A small spectrogram autoencoder, trained from scratch.
Model: log mel input, encoder arch nf_resnet, encoder depths [5, 5, 5], decoder norm batchnorm, decoder activation silu, decoder widths [64, 128, 192, 256].
Data: trained on phrases spoken by 400 fixed synthetic voices, 39062 training examples, 4.3 epochs.
Rows from block 5 of the decoder of a small spectrogram autoencoder, named by matrix and row number. Rows with one number belong to one channel. Each number is 128 + 24 x the weight over its row's rms, rounded and kept within 0 to 255. All counts start at 0. Numbers have three digits each. After the name is the row's rms in percent of the matrix's.
After each channel's rows are labels from the 100 clips, of 14976, where the channel reaches its highest value: "top examples" is what is common among them. Only what is clearly more common there than usual is listed. The data: phrases spoken by 400 fixed synthetic voices.
# convs0: first 3x3 conv (decoder.decb.1.1.convs.0.weight, 128x128x3x3, each kernel summed), inputs 0-127
# convs1: second 3x3 conv (decoder.decb.1.1.convs.1.weight, 128x128x3x3, transposed, each kernel summed), outputs 0-127

convs0.59 092:127086135147124108103174097140122123137122113132119124094132120146144094135039085123118125051119163137142127123118151126122162128098144125123117148127113116133105126122140154135113101124144107090117097117156129049149106100132112168136140123088161112121105096158130131103139128116140164141125134110125161152081106117142126139123121152092118063123121146172119128118148076136128140135152
convs1.59 095:096111146152111135164102202100122112122142098103193143133102153109159144120193143113147139167124042111087161129139145136136127088138141111112128142105164115119131168124117187137143173145110128128147154104144123142136113127101144149098108125131133096137173142131122156135137132155111112128131153180154097092128136107126144118138142094122152128150127116108127149157111118130129141120125
top examples: high voice

convs0.42 105:141136121122118118152118132114116128130148097141110143127143144152102129131128112112137108145134135149150150113140118111117139130129138130126147134121119095136141119117117140080126132193121148085127126022128131119156111097107103152126105138149095119087014109119110150123114106143111109116104131126127096140116124140115122150070131114140123141073105122119078128110067143118120101126152
convs1.42 101:133103117107138158125155124184069118158129123129107072117085114118164112125139103141133137101157130121082133170116148122101113108141098132152128177166118161127162174126141121132145144116088070119089108152129105120079154125130141148131137126144144133115108129138120152114128182114150132144170143118128161099128129094119111089164157114122135152118111134177128131148181121102135115135086
top examples: child-like voice

convs0.112 108:142099135168102181114139095118126162157114149080110100156125114141158101110110175134135087109140140094161134154137119179154108130134101159138133120147123134150151099081162126153150136161127125146161116145130129110117111106157114136129136117139138150138062118169110122141134130118189110112134168126126108153155113110172161106177147145142137112110147105136106141153109129171176117148148
convs1.112 082:134171100144142119130122129136112143168138130136092171174127122120098105143131113120109182165115136134134093143157126110173153134143143161158165112119095151114135161172088110129126133103148107155077117106164123117109128123116160124131170188120136158110137123079154128116133104120107154120142102160146182157135147114139072114122134126161124158126133153139164168125110090162116132114116
top examples: clipping

convs0.14 093:145144135083107136118153116112088130149173138065094154092148111125083103144099073113099101097114127139085143108128158122117139124121093109154122125129100071093127127162117121121159115142120096104118140157146123138147161118092136093109127163151093154120189114129176096149160140163127130132146143143134134117107114161117100104150136111114130130095141133115114097169110151124132124101098
convs1.14 099:112134117126124098109136140140169132135106180175142101188075147156133138137165077123164111155108119129141145161166100128128085153128159114113144103115087167118117137109137112116113136108142171123148152117146115107135153157101111114165095126142149164152131126147089117129120136147127141089136103103142143163071122172131148141107129142134152149142168097068111125109116135105124125100146
top examples: mains hum; clipping

convs0.3 074:149122112131179124148123114123107142125147122115104145136123175141160083146093118102092080125115147128126124147123129180150139086124129159116118119118109151145178114139132131123124103125153146139109134155142130124121123095155130114155145120141106132150132158128174102105179122127157133156114167106120106127134166129181169144155155125091109153156150144072118138085090069144185143142101
convs1.3 099:078168141124154178155083173147156135145124112148155141139128147080129155163117144152154132123175110109072132123182145114118109153129117119138151162169109102106131136124136130180149178148121122137093120101167119115118155144135130113144135114150121134133138118111117143158105100143135131066152143129140160122158120141151151122078120151153070158131120131174157118128145120132134122159128
top examples: low voice

convs0.40 094:110127120089110120127120141162146165156119144138122126105115153134086128143151172125133137147160111160114149104096088140145187139079078124163111139101103121126136154151089143101124113189117091116133138121158128132161110112141143151141099116123152151110143134102138131127118109154137149127117124088154084169156124132146143157107107120129160114086137148091045107131100141090118115146131
convs1.40 094:123107104060130110114133099106169107097149133128125173138137172122171139116123161128181109123086142107083136148130182087132123139106133146106137124107126117110103115152151092164131091134144141137111138160096128120103150125119148138138150156116133108120151156144119093118160139107170138129144139095122148156145098120069094119185166129135142146114113100159173095120161124143147126118124
top examples: /s/; mains hum; clipping

convs0.7 102:154156122131162136158086138153124146102144151126091120102144189147181149158143133142155108116142117135140103135085120151086115145177151144142119115142129101126093098107114121100135179141120120133169161173144142156142172157125161092123170132132139079145144177142108113145138124137138131142138139142119148153130099103178118092153175077126131160123141149135108129122135158143147134137114
convs1.7 102:174114123095120104177124111151173132160104146136166151129129107142122160105116152144156132154099148112158152145185104121122149172091125139122184128125136139163137156157141093139102116112126102146100094120112125136106125142181104130155133134130147194131156096115141147110095122144148155143104119178136145118126129114117151122074070151126130112117099141145165127129150134103129105138158
top examples: high voice

convs0.33 088:130095126149123161053141140108130134156139132102120118148125130124105098124059126151119117117136132117127136132124179118101169074098123159124107099107104148143138174088117113140093149181131111150140121159135110132108135096171114157121104103150101083105115103127166137100095155146130130137123140134125147097139122136132103104102092125142145093096101101142118108097108159136116174143085
convs1.33 091:131108149094150101194115134106155102128131160128158132113163123115161141136161089102144149165073137154134105089140114111179106224094148119161105134149134116159111132157136116109120117132126123119125141095147153119162127158106132143127108170133169170119111121149126171104174107134119126114102108123148113146131145121126129147131109156119125107126105146131115092178106124128144142153148
top examples: mains hum

convs0.114 101:135126144086107126124123139154104102118130122128133078127123131141086146123109112125131085124107143132126154110126118109116181122123132077172131132132166133110088143109097130152147160162149126102102108105126129094126137136109139152077144140102125132088122205065109141123143135143074117109126082110122098108097141124066082114089134114107102138129142116123116114142106159084100135124133
convs1.114 119:158147105170153137162118140111146145155127152145127179117128124118077150080151108096110148167125151177143127108172123108155090173130105118112150099103108121137135141108109144145150106135100122148165148142131144117190126152126142133145106141098106101102094090122155155153067112149141139131096129114108113136167154101124155118095076125139138157123101150158098134159134107142111121116135
top examples: high voice

convs0.113 073:115139170104108109086117139138089154121131132119099138131132084108122172118122114113151092175107129160112128118123129083130145077139126098123126144125076138144152118151072136085134148154132133119135165136144127133157137099115116112123120145177104114160073122171122139119124108145095092113113109164111112133112125135132121140103187159109134083118127096116079145070148151111100124117147
convs1.113 097:154100118134150120130121129122162087129117120101133112154170163182137127183142100131128150075146149155141161132172139130138160135146116113121144113141144113073153141114133105136111158144093154109149126165126092127102131157145168128125121131124114136117150112132106152132069166106150130129137099117115154131157133082117151193123103093110114155112160160165141113153101081115169137130128
top examples: high voice

convs0.11 087:146123116096109124100125105134076072122109098146128104089131126127124130158170139114121123143097158155089123134173096127166108147159172092107137079175095091120081098128092094166152150132089094117138143114118128102140162110112182134120131127088131159137168113121098133136123116109156123139125164114116154116154130133124167137125111139108147148095114128111097147090116100136130123113109
convs1.11 090:111105135153126148165134114175137156096162089109122129176148154168100165166129124109150109111176143142132155120153123120141115146101124120126091127152165097120175170140170177133105131118148115101157124115122130115109147139167119146123107111148130112150093139146148168151167128148152142112142133116114079158153097128151160105112144090133105108184109110153121088130086144116119129112148
top examples: child-like voice

convs0.62 083:149146131082127141101130127114126143125153138081142099136128165129122106134120144146121141133124135181112130134112158125113172111110112115128114124101142099136121170110157077140118140198100129145111114120157128111141123126121127121085130126193087089095158156165099103085110128131153107116136122194119142093102135125174091127066119137130118111116129130115119117105121120148090102159168
convs1.62 108:109133120149122094106141106114130135089098140104135192134174169140134124106100098116150096132169113098159108133140123117158119132152125121116186109143115141153120114170114167139143127122124148100154148165074108134132121126159132115181104167101117152120194097129143128147113118144098115124143150057121133120122111157104095153123118121120111089087130124117108161112131130115131172127151
top examples: child-like voice

convs0.82 095:167086152137110124108094134089118126151128151079122134144126147094109135069120093136133114123133130140118152116109157120132161138070132136113090085108138143132167145104130166100133145129126125158113140090147105129135094030111108120108107155150100125140142105135127129093100143124105079140146098141122145096119151125125134139119140129138137095122173129088123156091145113142097123177119
convs1.82 090:124109157101121106118143159101098132134114089138141101150102113161156083134150111151129129087083173134141080103131111125101096161145087133122143123111124112127076156109137130137157141140062106112129102153126100146136112111147150094152101133113113151096127118166124096140125154098133137118145131117117162112137100104148121182120125101090116131147148124125155166110091203099118140140140
top examples: clipping; mains hum

convs0.90 097:146151133145032121118128115116145141146137077102112099118132127146130148049157136130109091149117123171117130116127128130138115125145109145117122115153058126126115102122137142084138141147136138102088138069132111134113138132140113124154096123112120133099064157167103147133149115121162113137125141106120140111111131113113176120110139142133113128195089132167118137119143145108143127150141
convs1.90 105:112125144123125128158124162121127140142149113149111216131157118145122115173112117141155158086120149150108118135112120131114119125082136129105160112144140103120105134154153105180087131113158108170163130157119116142166134138105159108118157113123183131161158114103140120125131137106124121103127107178161141106147147145106118159130119153111149142070149118114077121154072121154166144115112
top examples: mains hum

convs0.122 082:127104068106136150050153137069116138169142122166128144113132155109127119105088141136095145132128149121117121163110116110112197159098105125142111126102169125111180118102131111077134127118125158126162169131097132117134119094116117127131160152128116180132145111139135127085122137126156130151110117121137103123119151156121109128129150088130122113163137125125164133092100119154086143140086
convs1.122 089:078121148149131104183093144134157116124115142120164108110089153124144203136118134160091140110133107096119132122152120134149091115136165139132145111109160128123120137114151106168139145141143140170129208139125123120106142132153147114126146119107149076127102168151142123159159171122141105134125128129119124171124162123109138111085105143132123162125126116133165135140140065172120115096142
top examples: low voice

convs0.116 075:160095164140168124135139127106130152130125138188103137118161109146184148088132168142098162108136151123126117105148102166148149103122108138119121120140139127120122138109151149118132136132162148159173158174074154137156105122156117134119164164145202161133138109146126106114129142146165098130165155134116116120089124148162154117131122158160129171163153151136112146126112132173137121104145
convs1.116 087:120157121143127115173135133143144135134131125076147119127101094163074144118114144097119095120099158126118167152136131163127123090150132107106191116119111133122133174139105122180100199119088123140094094105119126126118131134133123108145135114115087160065110109155095132146128104131109125094110091122154171140094116121101120108153110108128114107106131166173114112128102110159140132120115
top examples: low voice

convs0.69 073:128116119157097109088140111120101152167143141116092145121105142103163094093114116122098180109134138148127116141165196130116111134117150111134101122139149125120136142097146101124121113105139097156130134127148124128162144094123133137163141151173127075144113069131122142122143117112164107128115121143110139099127120124152112225140150124099113098086099117099148132117112100170107168113121
convs1.69 087:168153116126109150161138130151153124124170119122147100180119099148107167133134141120169109138155145170146112123092136132142159129144093136100168109145135141113149140195099100124151104136098146154122126094131115107117103173150146143099141120126145164123124090161143144157126112126172157128088144132131153164106173159156126071121123098164143174152113115136142132119122135104124126173101
top examples: child-like voice

convs0.18 076:134170112135133126125146102107071151124158135096100123159119138090136134101106073083080092126200145119112104143169102142121146128088092114144103152081142099127117116129127145117168147116118191145109160100122132105140115123092111133136129104143147100141129111117179136164157130148129095115122104109171136134118118143143141123113114150132128138140174107078148113131090128128114131143117
convs1.18 083:143145143142133100119133144106156116165087119120107106119130188155144132151119123132109144155090126108112194142135168106115118142133142163118139146138170168150162187136110170137129174098115088136173142149110116135114136155130117129140108115129082173114121100152117162137144142120109171126117133127118144153146177148120100132155104136103127087129132116165151112170150099116177155147133
top examples: wide pitch range

convs0.8 099:127137142153083114143121128151088124133169113107126146129145148134166159081151159091127114168142151153086193127136087142152144152134120137146103098126114150106146126127125129164131142106145141115087125122131116132170104136138147155151129128099121141117077115093118178120123154147154112097142169081128161131144144122108142156104128133086078138097115153152093109127087128114123080111089
convs1.8 098:139158121109122140120141145095157116094109133142173107137167100125126152177119100163111120131159144127186068145145153139098158115180127114128139147167167110123081101117110156113138134112174125124138102131129114138173111126135111126110138141131141113154104108135167085131159113150146192132126084157148083141161165138122143108140140161112136116191114127148141135112123119138134153121136
top examples: mains hum; clipping

convs0.13 085:140102122157203161081139141125166135107128162129141102135129118124126119184093145167151104085107150122134109173105135130117111120121136180112135180152112137154088143091113111136128108164142147161134108153137124096082136156131120130096148134149152132153200154129127146116126132138147130133158158135115139135130099151172118093155112182123129114151123112138133131120101115164143129127096
convs1.13 097:085146117099125135158110140101143161175122126151138192157149153157118138118116150105121146152147094139124115122134079141142118098139169100132125073120160117103107104164136179145133146149132121098152105093155125126164124151113094110144116118104124141125058128111156122125083128108136173125102137124104105159115142172148126176122093132166137146138141124137107147135096149147118128166157
top examples: child-like voice

convs0.124 089:153097153110125136107134156136130127140098164142137124161126170126188156134149155155116131150126135132144113134129121148151159133144095124138094156160183112153074109088137123120101154176132120148166096083113109124110178172116134132113107135149183059103117177137110136099123146131128118136160124164112124096107145113125117142126141162133165130114107122148131109142136110144147152155169
convs1.124 094:105127150163139114172154137124117132093128117110112118097111081140120118154128099113117165126134151087180110091111094155084130151123120131132135105110097093149130167150105138127144078119072155123125145162141145151114133077145146150125109121127127161133169111142139148124107136097120134108149134149130122167154117142161189141082140159091158082164138147140145142095103163113120113125151
top examples: high voice

convs0.91 094:135091164093120090087137134156093141115138129158130138080126153147154192127168123129078118094133104124179093152118146118136109144077113112178133097092133108130141121128131141145128143096095132096127134134129134091138111136115166117133148127177163083133115150107117153156102121130133101092103129109125145126123125112128134201111131136157137090108126159125143131175099122122122137101148
convs1.91 116:155160142154136193153140119118122121108087083087128145146105170119115097167075134157180146143113117167111174094111109119103159122188122137141102140159177143115144129136143163148110152142143102140152116134141137159084145134165116093110114116138082146126138119102162145102111138109119134120150143159128123132124162158113155111135136146144138082168126114114150137136146098126142153147124
top examples: wide pitch range

convs0.58 106:128147097122161130148112154135141107144092170112100095117131125158167158121148113146131164129147100128182147121111127153156120172135081144163092095145141156123123136159107133146129079145143122160040139122176136125153149172138121136134140136118107110116143173144099139123140162093106130100141117107171095139148117109169115111169119107118108130141149125103128142147164139130120084127120
convs1.58 100:163102117147142177141121141109150155121138128144160152143146110109113164155114129161126144166118076137111122165157131121148105097189160128140126143158171118125188139103113147161115154122126111106147119131115124132109136126109162124117137106173164057139117099112138117157120101144140141173129160102132139168155160142109102132107120109134128174138133141153158113143162084142090155141102
top examples: mains hum; clipping

convs0.0 113:117148127148095162107126117132107131112152111111085133136143106139116119080129171126136119149125137147127171109118118109120106137126112134154133129134133119112140116124125116115118133169117134128114138055118132124120125142124130144129120135132125122097037143135122170106141134143141127101128124136117119128140134133161153135081121129043112121051122134138052130107037134142119116134140
convs1.0 086:112103128109128134126133143148118166162118133153150161126150144149112106096171084127117148150135101115128109143137130123190118096152123150176141134140068140090099118117132143138150173110150148109162145180170116131105141144148117141122155124107121124138126175150142148140139096124131127160107141116134079129131139108106149141169110075125128083125118143138161113179203110134115129154136
top examples: reverberation

convs0.61 091:189118133102130164133095139158138071098130140153096126102131152118159164143153111187124136089143131116133169103110116145121121136185097107144158134119121122116153127102114105150143120172117124134110105153141131147119137151132078179095115178132120109131117139156113113147098149136127135107132130182145133136095126089112140125172138148148126148146118116093086156079154156156127117149107
convs1.61 108:116161100152142157167150100122162144130125122148172153139122149146112155114133128100144149146151133131189136150162147083162136134113133129146087151156151124153140134172137132150144157124141119101158125152116125135127115142130160129132150170135158110166168129138154131128117109157150145100125096079103111163118130143122160117099102106127092102115140110188164099170146166119122193097147
top examples: child-like voice; clipping

convs0.55 105:116149130126138150098129137151178145079155133086120094144122134093118131115096081075142147129125113109124121126141137135133112170107128139116128154125132129133068099092178108144189164130118111148157122126119105122138121153092117100119133140135115151108136159143148130115116148082138091110113141105144107134144130156171123129140122165129125140147162083065150163099108090149182130150106
convs1.55 117:163128112121139165093161090142108068171151155175129122168092134124152106137144142150098128146109170149101087122174148122118135115114129111143145119170110117151146141182129124100170113146124133108177149165127121109132134119095111141154090116113104173107134138134132119147145122163123173109132131130153149140123083150151117141150108088140120125107145151124138093203146138128138132139128
top examples: low voice

convs0.22 087:105141156132134127084134118132153135115137129076120153110145044111152091119134106161127098091140118161112111123168130098106156127139147130124138130176142120129119089120121111126132099137158115083132133131132111105156104098141120139117136132126104136084202128130097147102149148116161116136153142102111129090097164106091143099129164135170129096158102115108148148061142144128128143129139
convs1.22 085:109094110127148148140108100072111130146111145188122097129134156190100119111121080134133163163138156140115103144097144171142088123112129100091125092063123146141101142125168146156156183114132084115125133109144116152127118160119140148160121149128151169161095146132148118123108140102150139128144112173125130143141112160129133160106094124152123145131134125135115173144143107145128103136160
top examples: /b/; child-like voice

convs0.26 127:134125109095136155144153123125157135144103134134111109140146125128141143153126158129140185073124098116150119160140124113104149088120122121134071114154126141128130132114114123122143124129141146173123107090129137131173134148104130141123102122159154167160131143195145152112130114116100105149190138149113115109141152146130142136094119115207085106171146143079153147150129146130110112139065
convs1.26 108:119089110122112091123088108138120157096182145116113177091149128150100117087105134163171079175139138147106120121097145113150112173119120121133167133152118132135115097131148126088133108104152126162123131177110155145119155101150105085176134149105147132097138099118134119154127141115138126130153153117129150145111125075142120154124173153105148170082127134162119158116117128130144132114166
top examples: mains hum